Weights of a small image classifier.
Training: soap at rate 0.0018, batches of 128.
Rows from block 5, named by matrix and row number. Rows with one number belong to one attention dimension. Each number is 500 + 40 x the weight over its row's rms, rounded and kept within 0 to 999. All counts start at 0. Numbers have three digits each. After the name is the row's rms in percent of the matrix's.
# q: attention query (model.blocks.5.attn.q.weight, 384x384), inputs 308-383
# k: attention key (model.blocks.5.attn.k.weight, 384x384), inputs 308-383
q.178 100:528461465546476425531529511538496567535464513528497538532506394477468504522534527512550467558507548422585482561523491433471505484485462496531448483464549477400477498562469523484494611538538512478482509494409579498495528550508503
k.178 099:522487491491523452564532480456517494507500546486535526451483430519497585467522509468483554496460615447495473580461462502473506527438461540491463535493503500434586507557517559489413547455495515597547581460450471517512457463493535
q.179 095:557509442479468459574497531455437480455479589488518516546401536425446478451494561475512436472516526515487475502439483520516486409493514508533467488493531551488499572530469554450455545555451470567479480525453416478424542474491493
k.179 090:463498500438513500463415473503449512481432518448462437445568435456470474419570511488473513492469470450489492555495500445511448447494539474568537433434459532488462603581526573493452557481535448489441428489449525496533453459479506
q.180 092:545444425493497464510572538444507528483587559562498456483450529462516530496537503451436550540542533505446578417536438536489519494485501546483489573534464476482445521516539504472517470493496566450514473524422503581460471450497505
k.180 098:604428413441477432470507516550516514490553544525474504408491505538484518504479532459468541544495380523513509540540436529554530503518495476466495594508468559524538474512512468505450552464495537488514521503502492490549483511445592
q.181 092:528517495460517500619544543508490449551517596491503487456512494518465481554486557553488526418531444448573508443547507443454514479520478501476560464466519483437495518534507532510499480482505569471499528536580493471458474475470532
k.181 093:492479502476531467543473547583478415565465407494517548427451440533548529524529485611501499525551537509476530465476508462511519541548551479456523472500513502505504546483499502555482497435544483529484493530538514501489504523447457
q.182 105:577491482493519415509521429457488399499453507435547431498561558482532541464462519471560469491450482537518542538458541523444546491508518454494486487518501470494486438497474404490468519435550450513510472501465490481506446465494516
k.182 106:510486534485496502487482522483424461506524525557447535497482502416578490529505483537458512448456570523449473447486470513514556486523477500553483534444495525522549515461523396529441541438446457472513559481513436532446515510449459
q.183 096:505520499516489441445484482507486520458485504502483567483509459563461514529539489505505584442508520520545412425490494643453511537500460467513501509498483501534487464458532430580523532457494465542539532574504528534543483600528514
k.183 092:530550458570541458497550539526477500498562499506521454527553537521442403531459434540503511422512532495457539499512497539529525509452538524467513400539554419475468521489429507524501485473483481542582534517526459520471496462537495
q.184 091:500463470484436478517527466515560598454593489524462530466503524532452460480474508431485535475463524544500473474537550528484573465583549500491489451459485475495494477478549580429500495441531533539505475538543530520425469552498537
k.184 090:511542457470581536464451473494512428468505468473527472441532446574502529499433484531472468462525481477579468484499473449482495569472463565437502437493505454486503504442515528454524516486518574467492441467549523496563475457522497
q.185 098:445506573494487504446491529472494544481473432487524471524488495514509434518474489503497501472528571478490508484445502543486540484483497481443548428518554527540461478460468429533504512467511481455518497515475536476498489522527555
k.185 100:427537483509513561485511479478447492531590564537539466490488524467443490590514550473456485511421498494509539507515456472404549454481473477475489485475461458512515449501455484467540523556446492438592508555538466461475563474486584
q.186 089:561505454468513514538530499513475504575500577459569434449474466521443588458515569508482466503458465453466551454450514436434453515499471503519421489549472499510495512479543523576523501577505539442489492562582565481519474447482449
k.186 090:515501429533459566521501546470463514466502615513412425540395494549468443509455538563529530566491528460437527470433466547529453488559485385495491526475521525567454521426516501453528490516468502414443489504504530448603600502522621
q.187 097:441589507461485547542389493527497419533523447510494510440490466443485502528520561505488534535521537484562462538467535463452518568507471538535460551441488481457524459500497451517546465470557502511539554520477492430460534505472540
k.187 102:481520486455475519490396472469478496514536503525566455504451431491481552464505509415496509517506491452552446492531419409505544501491476521548505520504414517591546465445442509525511487496504472461536567523538572493529569504467446
q.188 104:522521515509492453536545455506582561531505458576529457498457486556529505552567398384482430502467554499556508509483508481480570480519488521494526491541529503503473523467528464470491445498468503543510569562473555517470432508516456
k.188 100:500521545560595510519528495433492499505531488551508494492503540572460406564499508439495517577556497591574459563523492462518547445482504487508527485553559490528519471544493489547470414480523502433472540436473497533503459530459472
q.189 088:560509556475561573522450474493493445411446517555499434510448455456486436489548540481551509458473522506504532496446554522508480524581482512435509537523551566514556563556487483473536554443507436536502474543540547433539475531456510
k.189 087:498556526467565539544553550548483585388426503499474512501537525419489472492499563551546437543484457517473526493545483447472479411498503484613480505460498576491528531550512545447425441444505496525526484524465443492577513516547523
q.190 099:426518501483521443461456501523511464495520498483514567534453527470549470522524483496493487527491494545501470539491556571468567528554558419539463538426511508477524467492491527520447472484491517476516501487521452543551517425456514
k.190 102:496579572563465455473569549592480482472506495522441483483549474504469437443420481426526399441472455569490526490530492529486524542581520474500499448516544491471451491505504538464460480474468501529513529526473466540495415468521470
q.191 099:488465512482518536494526466520431487467567446574466545439522479454542530550461522461439544475549506506521554487594482524490498477528516521545472505461548468528533498435481483480441506465458507580547551376492425493466446513513522
k.191 094:488469459473543474586545401508551521491525475539475530477506494453521499413503495435462440573569412499561559520575513596545497575530511522524467479530465454514480509470488484459486512482501528555528473554564476505550489530460477
q.192 110:467523560501516464526546497519501540483560565488414519409493588483483467499579420519446468502537422567580501490525459477436443476526502542496511518510561483435501504467520451539483463499467510478516566467466602445496426501568433
k.192 123:602495541519479575543598494443471500506526531525549407495413481499492517488461504497519521499544457432490488578499530494543473406477462447465496505507476503509476489482443453458494495474455552522506504444488492512481587482533498
q.193 119:532497476461527443516501434506552553479484446486499449558530426580500523511470475514518470502572495447530481493415535474574514501446445446530529551494558479443498521584540464475426483496479474522513467505447503443491557457469523
k.193 118:449514515513544514495493482459460511476439505518489505455423496507462517529463492465670490488571491504432487550482496529502458528503475502619504475558541477424475492483518558526528497535512507492426526441474488450448459584412546
q.194 108:539522456524571524456544480477450556516511518470562512459429476545487466494494534565505559513496490458543516471501535490497464523544423494488505508445531480507514539429470510534468439481516549464464508452548519546466633435513461
k.194 108:484541506501466575592484505571524511534500535498458499455506464503485448514457526525548483467490538522461437567452421515480506611428502602559524480502570491506499508531515468504543547602573470507512494534525456499577439418532473
q.195 115:506525510443540426524467528559467465546481403467487497527480586464514489475504534536605516441530544503503419520524438549527460559552561512508486534475468516466516491439486495460460534486541487610434525462544431504498462538520479
k.195 118:459522457548497520520501547419466528472497515499516439488472551523507533529473493499492446487477519533456542537564493422505524488436408500431521471516472502501455489517542462532503382456483521490571480556474560516470567518519505